config = dict(
    encoder_arch='caformer',
    model='image VAE',
    dataset='rendered dice on a table',
    train_examples=72500,
    image_size=64,
    crop_scale_min=1,
    horizontal_flip=True,
    bottleneck='kl',
    downsampling_factor=8,
    encoder_norm='layernorm',
    encoder_norm_position='pre',
    encoder_activation='relu',
    encoder_mlp_ratio=6,
    encoder_head_dim=48,
    encoder_fused_qkv=False,
    encoder_qk_norm=False,
    encoder_parallel_block=False,
    encoder_inner_norm=False,
    encoder_patch_size=[4, 4],
    encoder_conv_stem=False,
    encoder_depths=[5, 5],
    encoder_widths=[64, 128],
    encoder_kernel_size=7,
    loss='l1',
    latent_channels=32,
    decoder_norm='batchnorm',
    decoder_activation='silu',
    decoder_widths=[32, 64, 128, 128],
    decoder_blocks_per_level=1,
    decoder_block='basic',
    decoder_attention=False,
    decoder_upsampling='nearest_conv',
    kl_weight=0.1,
    init='orthogonal',
    residual_init='none',
    optimizer='soap',
    beta2=0.99,
    lr=0.0046,
    beta1=0.9,
    shampoo_beta=0.99,
    eps=1e-08,
    precondition_frequency=32,
    max_precond_dim=512,
    one_sided=False,
    adamw_lr_other_params=0.0011,
    grad_clip=1.0,
    steps=6300,
    batch_size=128,
    epochs=11.1,
    lr_schedule='wsd',
    decay_fraction=0.4,
    final_lr_fraction=0.1,
    warmup_steps=180,
    weight_decay=0.1,
    adamw_weight_decay_other_params=0.05,
)
Rows from block 2 of the decoder of a small image VAE, named by matrix and row number. Rows with one number belong to one channel. Each number is 500 + 40 x the weight over its row's rms, rounded and kept within 0 to 999. All counts start at 0. Numbers have three digits each. After the name is the row's rms in percent of the matrix's.
After each channel's rows are labels from the 100 images, of 14976, where the channel reaches its highest value: "responds to" is what is common among them; "colour at peak" is the nearest of a few named colours to the mean colour under the peak. Only what is clearly more common there than usual is listed. The data: rendered dice on a table.
# convs0: first 3x3 conv (decoder.decb.0.0.convs.0.weight, 128x128x3x3, each kernel summed), inputs 0-127
# convs1: second 3x3 conv (decoder.decb.0.0.convs.1.weight, 128x128x3x3, transposed, each kernel summed), outputs 0-127

convs0.83 111:494450546533529430482572483500519468494538434488490488479583511458510495495612507493533570515503544538498473498539520475516509498460527577433464533452529524550516559451484541491474541467450495545468494464493464497493580553509483453415508554473554464473477512447521519516518481471472538462500491475480564475540541544498479531494595473457493404490449439501450518506517518468497558374449
convs1.83 088:450605491444494549539420535455496477528405566499517538481413487491521512523425543507448472480484490477472514494470479539478527522534444435526479466510497477457509541490500416449522456578499531443578560497509526519547460472476508473529520480477515526496526509542495399550527508514520465510524536555538514510464480453396513426482448499585523519467536522491548524500519475533514442576516
responds to: blue die
colour at peak: blue; cyan

convs0.102 093:423503443490464479483481459501449455460570521505500448461426478481549507464526477471477499507488458489496486414495501520455550508516553509584516522458504513482499578556548461415504449437405442490538501521502518518461587514480528490576467476531511505467466548428472487438470494555542505585444534487476455452489473447481589512497511486564526510474531551497549455505500501485441500420531
convs1.102 090:508503539515536516518477532484478533464392482541493555522537483534507565583488521557488504469533489532475465518560539435555490444535451449478499500538526500529536459382458554555485497603567562529410543496487489483522443534535449488448498542443517481535489499507509468565536513472469520449600487470491499489502533512490479471514519482460491486550469431474482560516479534591540438511491
responds to: black die; white die
colour at peak: pink; white

convs0.117 115:470557520486539560440408518476546538601451471501470470477487515574493511532496554484517403513497420465530492520516519485449472526479532530537465544409538511401536507467540486506518498453493448450498482535511506471464631470476521506493484455528501440475436532496470528497474483495499487517501474467488465497454446493506513476506543466511542472430570425572455435508522485459505546451446
convs1.117 076:532431480524451501467576482520465415430523469579494459531492413477527440507569465513508517492505487537574504564487463504523536472532556493488532490521449507551514457503517528513496502478460556550589415426455504489559450489525495507495524491472557523526524510542540515496462494464486498501424580491510507559546597540497451539475470511464468571523565518458461568486491496419519452500528
responds to: yellow die
colour at peak: yellow

convs0.119 091:442504469508519461451470439540515463497438524534540438496507513500489338479561502500519527450455481496495471467498536478483455555475511485497503540496495530515488525503495485512479493539395538471476522520506486516518524467394558453486518530489545452423523587537495457555455450468552547484482495509494492499419529459527489475428491472520490460520524538528588448510544493477501409597505
convs1.119 118:559532503478520530501533559431506481525518461484468549538448550508498564508500520500438479551517537452468543473524458527525501392482511505495513452465448382451501506537508499540541526370508451561445468517492468529469511479545504539505448515510468592572436467478493488433505515560441449512472527437466441526577488520492448488527479512479473518494480507474515500486451570504475546456560
responds to: dice: three; blue die
colour at peak: blue

convs0.122 098:505469446540509501568484461492509508513469477510507499448428485431552425478498477532520561483477517544515512506488458457479527459494527510499505530511479559558570561416479544501513474489549500631487460529507487482443476400515435549496451600600503476485489449573527481490510421476515500511506456534496486496478518518412528465463499476557514534457433470520478469547499513579494550523474
convs1.122 103:455492505454513524489603567515512423487504526570495489533524505517399528503513483447473467480432494513492538451451517544511507479515420517457519486495468441410461454607494483450477511461473457478486507420472514532530481528478489554501533380369492500527467560504502538446461539548488495535501506474467528518480508473576533499548487486518520448484546498458493482462474470430521526464498
responds to: white die; dice: three
colour at peak: black

convs0.13 095:425455551480488540458551471538507515509466554327490514442477463482474511496550442466415509494482506546538535497511481539503525498494533544464518539463557493495522440459525482485493552532491431539494497479464518513501562529483497529499497443500492456499480457484511482489465557455458526543480513460470522486491489497464424514552518531492461333474579481498534459544475498470445474446456
convs1.13 100:527505474560513484519479521483441456547525449613542481450552487511461534487448501524561502529578496436390457452472442469510527527435492470506485526544462496481513528528483513538449452463454533481434495510442446526476498455527481465459452534533491539579462509528493575482507448514499483507508430490511491462536559443523541427460513493423482580496481519492499560425489509540534563449533
responds to: yellow die
colour at peak: yellow

convs0.91 105:503462538500543467373444529471446567596514565493449505479496495482426487501467505464460482481556486418541422513479472588447486478491491529485496457535496562487432484475453517496535498503508401480539452487515517433454489454551464538545468412503527476520431483519524496501474478457479527477529464519511488537504522452516474492471466480444595504477468436404521496510482462480489533493539
convs1.91 105:473487479524439550524546480474549454403497458472502547497528435524565552563491494560517537512490546535454552444501522497485574503532493466530482500445542527512551452513512516544504518447544608492521483487453483561581543578521547506488535507511530498520613524499511492421526495508533488442431512513440447454520471578499482541515479551539438531536465557550478470492543526455501455516500
responds to: black die
colour at peak: black

convs0.3 086:463485409475544487505471528476479481549358504487578477481557491511559513510542493483429504487520563477425559511489573508475452508497450438489481482538431523538488487515528495492465513502502483558512495445495485488571436502490499369432513426454519526506518557499503496477487493472464487502454515473520500522486462496468494500502522475532511505475527583474534563559560496410467477432577
convs1.3 109:551513550486487507534477440500533505451599464437517422542449517536473466581528469509588479476453474563591433457485427512581536484506523546469533466502538471513506515491447501538473517499517484465487521494508464484441600510487529532516539549525511478506511545454491536516513545560502541464600479518500460432531504494568498474452462535434510558520475440528481495499445496542461460557461
responds to: blue die
colour at peak: blue

convs0.37 104:479508412512489480509415483517506481583452468499524533373489508478467426520531476529525509502485543513487512455487528447540520469477520492526536492481468520497482466526441509472476529526456424506423465457523479469542492478440520557479479463566481460566538511482566520513507568456483487500497551506538547522490582493438478405440528562483529419566566438537502483428451480533525475483461
convs1.37 122:547527563444513558490545501496499557414512500491493485524564490513498523482445509492400497518517469494521492527518500543481523474515506496510480480513508461546562468478519492566492486532538544494549557521494523521513512535517495457524454516473507492314440510515499406415522532518485535465505462519504502496487437546529485641473511478469485509493444510450482476498498507517627505490558
responds to: green die
colour at peak: purple

convs0.48 096:495508508485516534536506466510530462529477456456529512474474501512415491419483481538504531537483537455521536502545464482501496482489550449555527523496503465547541546565545507484493504521445455549439513559473440513540561501492580473556548489516463487459569515487551504518533494513469500512479475553435503506485545539496413475466476499439529294492465505519482429455496448522543487514437
convs1.48 112:505503492461525500453458523459423541422505548457524461470549508531555396503506470394469520435490447545443498461450470531486520486539438553477488472495511549494439462462450502524524488513528509466539520497527552515441451504512452471461385478464523496485494465485481532480435493470502572458516526504536545488502560454496494517494515532570435577481560489496473574547574529516430477460501
responds to: blue die
colour at peak: blue

convs0.72 123:490393504492533509560505471480520490518481464510500542494467521506469490494568504489509443442474474526500477507436461492461501444452487532423501526403464417381473431497532519570484531488498490483485468535516508532475435430473465486490481490482524484501507500453516491534479510457512471471490509498496561541456507502500515479495527443475595534501601526491382414479429453491476505433417
convs1.72 081:465579491468449546507476446505496554474514437422512522498560418537501522490475511505443495503458487504467502462540536479492504497508523547548544455548547600597535553452424493414512537461501570488518477497510516457485552527533494529482623480489487455468477486507526482449520530477495477543526516515507434489464433516479443521432473544515454505501402487489543507570558535546454521517521
responds to: red die
colour at peak: pink; red

convs0.46 109:480550478476489540450504499519511518560518471491511491478487488442444519499443474460500509529505468470471400496471462465477422493540560466524464455499575504519470479430577516514468478463471518431489507455476457527462366539452497526477485501415480467482454464529516492482479426564459511501509501478477501480493632492508478468497532484513509453451483441500461420503485437373505475482481
convs1.46 094:528436494509480447537490460535471539527481518454462483499469502477487427452478526513473464482461495549457511536508455510520544488460433537470541539455422510453535509512423475464506548510477470498478456508516539479493629455530507492535543462481531523491487481493473525449452457443569471488538476447479515518434336480511527525522467483513491547522426511499496547453495494634467541531481
responds to: white die
colour at peak: grey

convs0.82 090:462525503512486514527481475494484518517438506478485435503480513541503452511498485502510473490470500475508491517491473520529447527537464469527532506503488466491481498496509504490491501494470520478505503533539507560529486498463532411558414498478492497218463493537525420373526503522508471481501492455549479501478495531558530447449467514540437519527504467492499483494542516495535457525506
convs1.82 098:459461502490537511524492450482517460490482515554510504521548475481486470437475521490472513512522465540519532494476532556497498447444533517442486479532524504517477529488529450522468514510539503504490470526440513484399532473481461521442572523507506489751524511476488521564491499517503538459451520495347494503514481484493499559490518473472537511529520515482553496513473509470432498545518
responds to: purple die
colour at peak: purple

convs0.56 143:486485557518457478501473535493541536540493500500483455477531489429499494495477465505495535527495516530486419488532507467503517486463550485543506520491455507494492444460533505470472520478481505477508475490502481520485545527456520452474491463472504484503435458484523501483458486475497513521502517530490494490483529452469523508509175495489488450481490492487467510500520440474460524446470
convs1.56 127:484478413479454528519532468529454494478481481450520583504520450558461515550508530460460474516494520454546547539475538506475470529519439516454518424492535450532567552519514514525500491512487481526509509483519486464458500520490496540543504544543524505452514513523477523472548525524477484480448448423497502527500436539596477472507740537521522542493511524524493486500474503517530445540475
responds to: black die; red die
colour at peak: red

convs0.86 086:453526527480519491528458490464508471472470490478546410411508446570569519546459527446479521470447506575482483494476468447530502437527477496510517482502523436525496501567494449522504501556518551484524468533488531538489466501497484380525513562475480481429425566446573411453567521486513519417465517435490525519487485522500600492510552498562540529504594496495477500511509542472475499480498
convs1.86 096:456475497437460505481531482604473530467455478471510524578484528472482464443532475553500491480547503484554518539562558558476518550526532463465479494457469561463509459408496552508510492476470506468470438474481423531418545498437495501471468470531490521586550497494449567513524472516472478458547485510594491454520441494526412461464436498421501490465407495525436503526537475507463480503480
responds to: blue die
colour at peak: pink

convs0.104 091:412491484465543502524482455523489443511456458504522459394489422497538491529476421518451426461471421477475521479522525570454456489456480474475487490491565501489610498532535521454480485508502394523462492510491483512470547446544510540551440428431496410498478563530507458475531481576502494498530479454496486500565521480429515450480523465527499490509502499550547514521541461490408512498497
convs1.104 089:572509423567456492502512508477484513437471475513504476562476556528478557461532532510525481568573523483604519475478504499519542534509541500481557500504474485496414505476511479418442515526525533489635469443516486490517472536462519487407551585518516512456521505471511570526473480464545497457504558454462507553468452501577497530442461509528511574526491545509478471414445489503533508499505
responds to: teal die; blue die
colour at peak: pink

convs0.88 119:544456510502429563454476543465439448509449441479488487516406474488558510494501501490499521500411485487518522540503510535484567512565445537553450464489469545492512495531458509519461552514482539495486479455495564519494452454490548550464517391566488480523472515493545481529500539485530487398480422514491464470458561545528545538505547526502480485484440530495514468491503419609497415431507
convs1.88 092:465504425441549433519570404516500548467492540475513516501564546496494480532465507498484464435550512516494478449508450471544471475487520441497524554467499484457530535487570478489555497489469469492529466547501420434504517524493496472532474595496508498454529528472414496473500481490451497618474590504530521558477441470496446448474464479463521535553539480469519519500452524456483625538511
responds to: yellow die
colour at peak: yellow

convs0.111 099:549517540492471539520521519559531349484568529528472539563432487531551483520478474513470537477543479488473538517510548427528490533510537528557501568448409544444481520570542505539531513462519512537490473583502481505500573490525541545542510502516473590515600479565482484543472539502498565508518467517555488497500515598443515485490478501513528526523477435463449503450515523495491466527462
convs1.111 094:468450536577482514510553458462481573557389465443494509416556484468490568504457538423536492525482517528442472484537487493455554476456488500462508435516498499497547444526501480486480525493521458380507451501474503447518418516417468422486519526519526463409471508461502527466469511479488453464409546485440493542536469471555450531487484505496416503479512518502501494525520499530509513552533
responds to: white die
colour at peak: grey

convs0.87 094:450532507476541468568487485477451504494396417449485483486453307524531514444462479455466514449561443520504500521486501520530532521421521528513495515509470550472487459470502476492491467469511464479462510450501520517528536453498493552439507573479479527470505581464487524523491505478463484492404449532516524519524454554459431477464517503475589488540511503497443505480476488479486492466583
convs1.87 100:537465482526428535492487517503514493506507567481513528470486668519522482566521484533474495500529519521513490428456520476438448476588538457499500478487524426536447540596492561548481476546473515498465468603491472451424507537560463510510476467508568520536469497534549469508498550531502532532495514474462470492451532420550543558571499471509446511508506568551521475488533478513527544481514
responds to: teal die; blue die
colour at peak: cyan; blue

convs0.105 110:520443564441491517476527492541511525486441533490547544496489490441517549512522510508520546523516500512498516521514464504498462497498591490558470405549534578477458510501546472473537525525452501547546437517552499522494294509516543529517491485414476488524518467452478492482448508560512537425503472465513458487514606485525474526525515476521466482537479461513477541482492442535519536553446
convs1.105 112:489547431538452519482489507478510463547615485518421464457504547574594492485514468497461522543441531434498481462526506511495458482505424526479497572488469475550539495443465555549457478522529519481446503478454465509520578461464543478503526520576506554503555517396506501549556495475469535609577508525483534488473489509457496492475464518463479555471544516444489494513537547502540453460543
responds to: black die
colour at peak: grey

convs0.12 084:487555487502521499502530424517473476488456540420489542505484517568476373488572533521477520505452494500488504499488424534537499492488509466559501493459510503464510562562469507505464442500442455512413514586479551529513528551523518541524520506528485513466463476498547460479506466496507514511433488571529548537438562492450407485394520509480431439513571512587448501479470473523510433496480
convs1.12 109:482467489477443507553488495540554508533559470526513480501486461490526592436448518494551454521523520520536508565520540454491570461455524509429506505524469473493462458465553481439523564500524534544554509486423459515475534458434544479437486495509499503517540544448454486525500502477508499501495454453400456446573443508533511435598457485487598453540399511445511522529501541521536492531535
responds to: blue die; teal die
colour at peak: blue; cyan

convs0.67 134:467448488505503557521508473486535523509523479458461489459560491413481450510445509489515498481518483525474456501494513508510514445489479515534514474407519395442524360468540494532450552434441497491464415546465489426483519545498487449509506450514511552481488526541554520504502549528486505437469474508485525496473446494458519488462558498510474492460570506481550451429496494547452534357513
convs1.67 087:491543445530526493495484518434524477507499502520460502534431552530498518494531451552437514483481469471487503552510446480522492533471490466490510504601490543497485497476472496395516466548544470467480526465479498521530494441499492507473439507535499524533472447417512407511413511467475490552509549431419483558544549484473518567514382456531506442502452468496386515577506486424506501519466
responds to: purple die; red die
colour at peak: purple; red

convs0.126 114:486497465510447448410514482475549513510481531446517473430451483451482536509494545496507512487390531512493463455467447502488493468485475469431530470525470520533514451496454505469468522486376441492484453446493488486543515498483541504515444492522489490484509375520525495477474491440438517462507492460478476485447507463573458510455562516458496432448452440402561488476466480483458496391477
convs1.126 093:497538510422462508535531465495472522490492496533509507554437466485498482494504473532482537538525485510521501563553511458553500518544562485537445565512480494456499519474551462442457479532566528517480501508470501492424467515474467523503512482369526481542495531557504491497458516511508469582511506467499463536521517492319473423572382485470546503555558496539503517499480452467522478479559
responds to: green die
colour at peak: green

convs0.31 093:436495444511503372492455473526524468483415589515480437515532499495467471555498478482473428528438609551518494490506549485516489518532492468453530422524514519481488419503491472482497536558488490514464505470459502484447457507505476493550505438508508485501433467493485467501503509471468552550556531439535465490501528450563499427439461489516489467525574516523573544554481486420542437460446
convs1.31 118:489501531480463590495475482482502510519540436463518572458474375468507498505511551519530499443536447445460494494431457498464522452488495473531482560499490492485473533447543549491496459437481623466551541475515478476567513506454539446424633557470533472538500535470540479455526443508508496461441497539427518427492506482449523559484518481493501510464498453429464495503506498480457517491492
responds to: red die
colour at peak: red

convs0.1 106:461455464484531492514477402472564492568494544478538538470481466435427506539560442517508467472466506535520473451482514512500525452512516512561537471551525483510432549500442479531461539511489461516482482447490522557469466515473473536497406466485525500505536457513504483407452532500485511458502541465549469497436489497415449438458491397443535524452546470490512492424463479509626520460516
convs1.1 106:529566482503480475456490530562438485497518523474482504573504556493501485462535455496522522490458484494492500515530485509506487532475531483486485550471513517525556429487507524374516436467472482487479488484500495474485496499514552508523572487465487461653496498511506541610486455472450459481511458525347501545519536529544530506489520539607486491528518514518459521554486457509391471489527
responds to: purple die
colour at peak: purple; pink

convs0.40 097:452485505535505475613424415531498465480478557422525488462489454498503537500519439507467579502499455458488480481487428490484476507487549488492521529482540543542536550464490510459479481457536379476516502514482454480537513479499468525495490494400485515482473508491558532443446506442468541566485566468486509512479495496492500485542487520531481508455534527471461521548508526407476416353479
convs1.40 108:531486444479485543440587535473505500527550442536440501458521535507486436468529521472523490542473521580466548548485580491518463473444463489487511460439452502454521419511490480540543507502438558460453488496512497522447534500473571424501479491578477500585460456543472394449443414522471466483457459514501495482504539470514509480493463461435437515525472446509576490482486439522516538536516
responds to: white die
colour at peak: black

convs0.6 178:536503466464398551506440542503450537439458488546469531527522514487505509522515490504503463494477501518497469531435529517518458457499461530507535447501555528457487469543462505550456570520582510547513492494492550522507455533514567569481497424521497436523527519485516504529537572516477496421542517545517485543498426571395519557510427508506466600545387483517523529531468448542536508483538
convs1.6 137:367473519525567511530470440520541532548493488429537449448500433498510484483512535538545521468573523485460516415498468521494523538486535490487531516466452484528478499452460473405523441476425517514458503503533535480531506478475473390506512508479501549483497494518444486489444477472523456586456506517518484465511528485518446369459546505501506435489599531457501491498524509489455564510466
responds to: red die
colour at peak: red

convs0.7 118:506523483578476597433530521422519504538512447496519531511437501482420535501468468521507493435487510452482445484450569452472464473435527441555476448467442499416517472431476488508472450489538509489482435505500489472477501479485448561557481454483516543514459512480433514522540416504446485507497502561503451493473467520504466543512605469478486525541454531514422533457500451438511568564514
convs1.7 098:534471523402500471575512572509503488473515504551500467458516498548520485494521531469545462588528498541577522548595519567494548515533458545489518514548543515534502539602525550599552537544515493571510484518462489485521499478545521510503473520508530450515596456484493536477479551468517520467517424485532517538490524478492571458516355493492509521498466458520505464443438537485498519489495
responds to: yellow die; white die
colour at peak: yellow; white

convs0.30 111:463508552544495447485444507506609505622541541534457514488538539442481502480479517504518508472487464500530462504557480513488485531463517409549530522440469491507413447457450502489513520467520516490506485489478475475479548509455421493539502502551514509493473393553444519497475587482436496554519514522480527542429463444485554546495484504499559521463546463471449423418480522478503499505409
convs1.30 101:637518492456462574511531491549465502487432507503540470541504629486495502457501446500513531499543529489410563426442475463483498453509534544462532475467496570460531534503532463553481510493482471496457490487565521457454499481525492483494508495489521483461530536487505543566550405459599525493498500419515456453490497505488476459436499487450424518495463529512526532527472469485446544511564
responds to: black die; six on top
colour at peak: black

convs0.109 100:439498459479479500518493465449528460486479508520610473493518459468449409497524486505422493496414543455498578438440492483447490464485539496500470472546495442434523452399496525484482507493493458564485480448467527550491510510529517529542471510476509505470464490539459417475484448430492494508476517438458510484472531501510484393402405526491504497527528513474498426481432462471480474439502
convs1.109 094:513511541577521531525450503555478555527458487450406474542483493538575587484490453516577504487563508495500448543544548556589541519487496512513504542514485514533548551520479513455458467504416443479431516520464430451496484532465451518441531452428510470543502534477491512566506512554493517543524543538527447500516431455498478589498557515506502443457548475545486534483491536489525449568470
responds to: purple die
colour at peak: grey

convs0.108 117:483477494527436524421470529484535596520510555553481530515430511507467564479504507490505453496466459545513409477496486506456489539460475481502537481448518535432358539464512487526519512503527523558493445510482538452436439482495486570529507456500571468477477470514473484504442540501538498528502529510486453497470476452519555530508566459468474632491451426454505490487464494480469561568531
convs1.108 109:525510524537546515552509471416433474469453507538522584445561554514551447489416457531471525462563512495442505514541545444486521494483491442490442516467496447540511481473501472474435459493560483440511525454578496548522506439520494487480430496520436526501494489494516497507513470511444522489557485531519503514496548532455497473478499526587531343491518519534470426484532436493493469443438
responds to: white die
colour at peak: black

convs0.84 109:475519615455572510505493507440465432579521381539474511491493510528468416492429506515497400446539491466474484515533551493533516499540566436560461526496455521512503449506513536500465445497536537452506470452486483534472549465482462519479497490482458475471443551498485508506525426528492475532504441469488488522482554413436502512509431440511460569527565455508493478476500442519512479564522
convs1.84 085:512512380555492552519494446566436562512509509471499514539460507492473522512519526521511454518525491499558514485468453491507433559411455520447502491498486466481483543473514502540558544506480533467562540469536498495445449510560491500498490536470543499458525510547438433481498508463496490443553537589567483501521435550597540525461591502500538384459489480492469548506544469456484572500513
responds to: white die
colour at peak: white

convs0.49 094:539510444500527526515523430479463490515512516442553482494493421521473513531535508519494453505381495484507495517558528517507511492482457439512503500502478521514457517486511511406475461495472440529437490417468470504535469445442468469478463421540542422465569486459546492493482501498538522472399541488521460550515506506504428459502482538425531376470507542530580554516504492535406485485516
convs1.49 104:437480535504492492485479551542510508521458481570506486470513540520526509463476460485420530493519494453529487532392480468489496483476590526500499538537506479478519494532481430559498562517472517472476503636469528485469586520498482527519474596480463564541428548530496485517485509529474510503528450503417513426471478464498523592430553485533438506536520488470392461503472478498578485497520
responds to: purple die; red die
colour at peak: purple

convs0.124 090:542481506500492547396503515459447526481502496502500472477524486468438479473483527547465473483498635513560523459543511519473517533537473400500577442502418488477523464516464527524410463465505487557522492511511517511477514502548508461527547524520538577521486431574525504520536436479456408494503520542458485520437464491508566483500557470502445543559433514453506454554481477553481481511568
convs1.124 079:493469526512456498499512521539508458491512517492520512511549463525538492529604481505524518532474428448393421554510516469540388444485507561466474585472488487546524529502513449497596523579507566479447524482463442445508468475465525489476428442468484482458490486417498400451462513496481548533539507484477513431502522559491426520534464518496489505497523496493569531541455532464528506531485
responds to: black die
colour at peak: black

convs0.5 109:473521575480409520431473512530423455494541507467436511464483525527497477522459510519483505509555574513500459426556516489509547486468531508515479433442485451548544449498538489497494500514538516466521468487439472468455565590442483525561504478513516534512481583507516547503516450473562515514526468489488498527443524439469500517484538330562528503449494442474478487465443479516507427483512
convs1.5 077:531541429504537463511518458551503531539457453497539541492547453481494540411528491493472482528518497513490605573415494495476474512525467504518559518528509494505439502436465447496465502490462436544482471509608525529601478470543460496534518546541487497475453476466495444482509542523473582423485504528471489517530487542558520520548488509470542511586506528467465483505540511523446633515550
responds to: blue die
colour at peak: blue

convs0.66 100:544521554531502518372566548530567499502493440510490506526546496513444505483490485523486539446548534526508450496514564530455520487477499426504552468499487531427457522468481418529516478464528513583485527469490428454507446484627512497555511490583541531503515423533473520499484521499478518522537549552486484478510474534538516489504435518451464564475463541482506499398491446550537468554464
convs1.66 097:437435424481533507539491500581446565482453503575426462510501493548565506498524529534564490543439533480443504575499485527532462538500541557530467458446504468572554517514478529445492503559487495451539458478572482505451516513412515581449562503467507492458471546520550474509530495543493476440480469414529532529541500493452476528462538527495486495588508528532510507547515550488525574536512
responds to: black die
colour at peak: black

convs0.94 087:476519426484487515506477324430548440445437505502477471475466528392539434511550454508541527478415543473484501506543538496454516525530548532433529502465552514469534553519465477518453524445397523470507528440512524503453508491542481505492460528493574526499544459485523506500510483472456483492512534475457529496458451558481496505486506529529510475501481535528494456458416517510496471492410
convs1.94 100:440457571496498484429495537565492556543490524450538535519520431551463548511400529526483507539497493518534447488455479494502455428550444530547432538509436504485458442464538556567520497505608535512481470521541453524540547529411487462524490499585494516517486494505486504448473515469530580532451489518509484459492546520528521457518507468428512600496468527433518528552540506514530477462514
responds to: white die; yellow die
colour at peak: brown

convs0.79 087:450480451495529504537522503536514481504366470425455435476507503527523537503481475475332475506498485511512464498416501529498488484525493527474527508479484458551502482494528517477483524454520496436494500536427456539495551456506500448477392551494513451458466546481500496444455518431503490484491493509460521499585516500559492429524503521463493497521491548492449540560560445486559502409543
convs1.79 096:481515509440525503458496485474520498509530479511453512561512390516509494521506453536634495492498518515512572465536505474518535480509491497524473455490516574469484517481469470520505502543541463519509456422543532529471497501452472526506596413488518475505516477452491459501576545558456500445509481414525507542437452547477473549490471503557522508467512484560524523501479609464359482544514
responds to: purple die; red die
colour at peak: purple

convs0.90 097:431567547463533494548535476519491450493478512474528570498475510554552459480509482509334519483498536508491506479464484554532490526478475457459495446468479552554481542559396492482491492527531489507484496521513506474537452516559475451450445507443483484501542427540542518525464513505465530480498490403497503486511470404487432524486458576452551461512547478459507506451419518421508506512534
convs1.90 093:516444466495493424461487503478498502494438471465497420510490472478439557539566533433612491463503471515507457473540537446465528443465487505465510533521490507517529477431617514554476495523481493483493475432496509515563600498478549503508613494511500518487517550429495433441548513494499490532533515552519511512476509575535524436513545477547467533520425490502527488569524465536437445511505
responds to: green die
colour at peak: green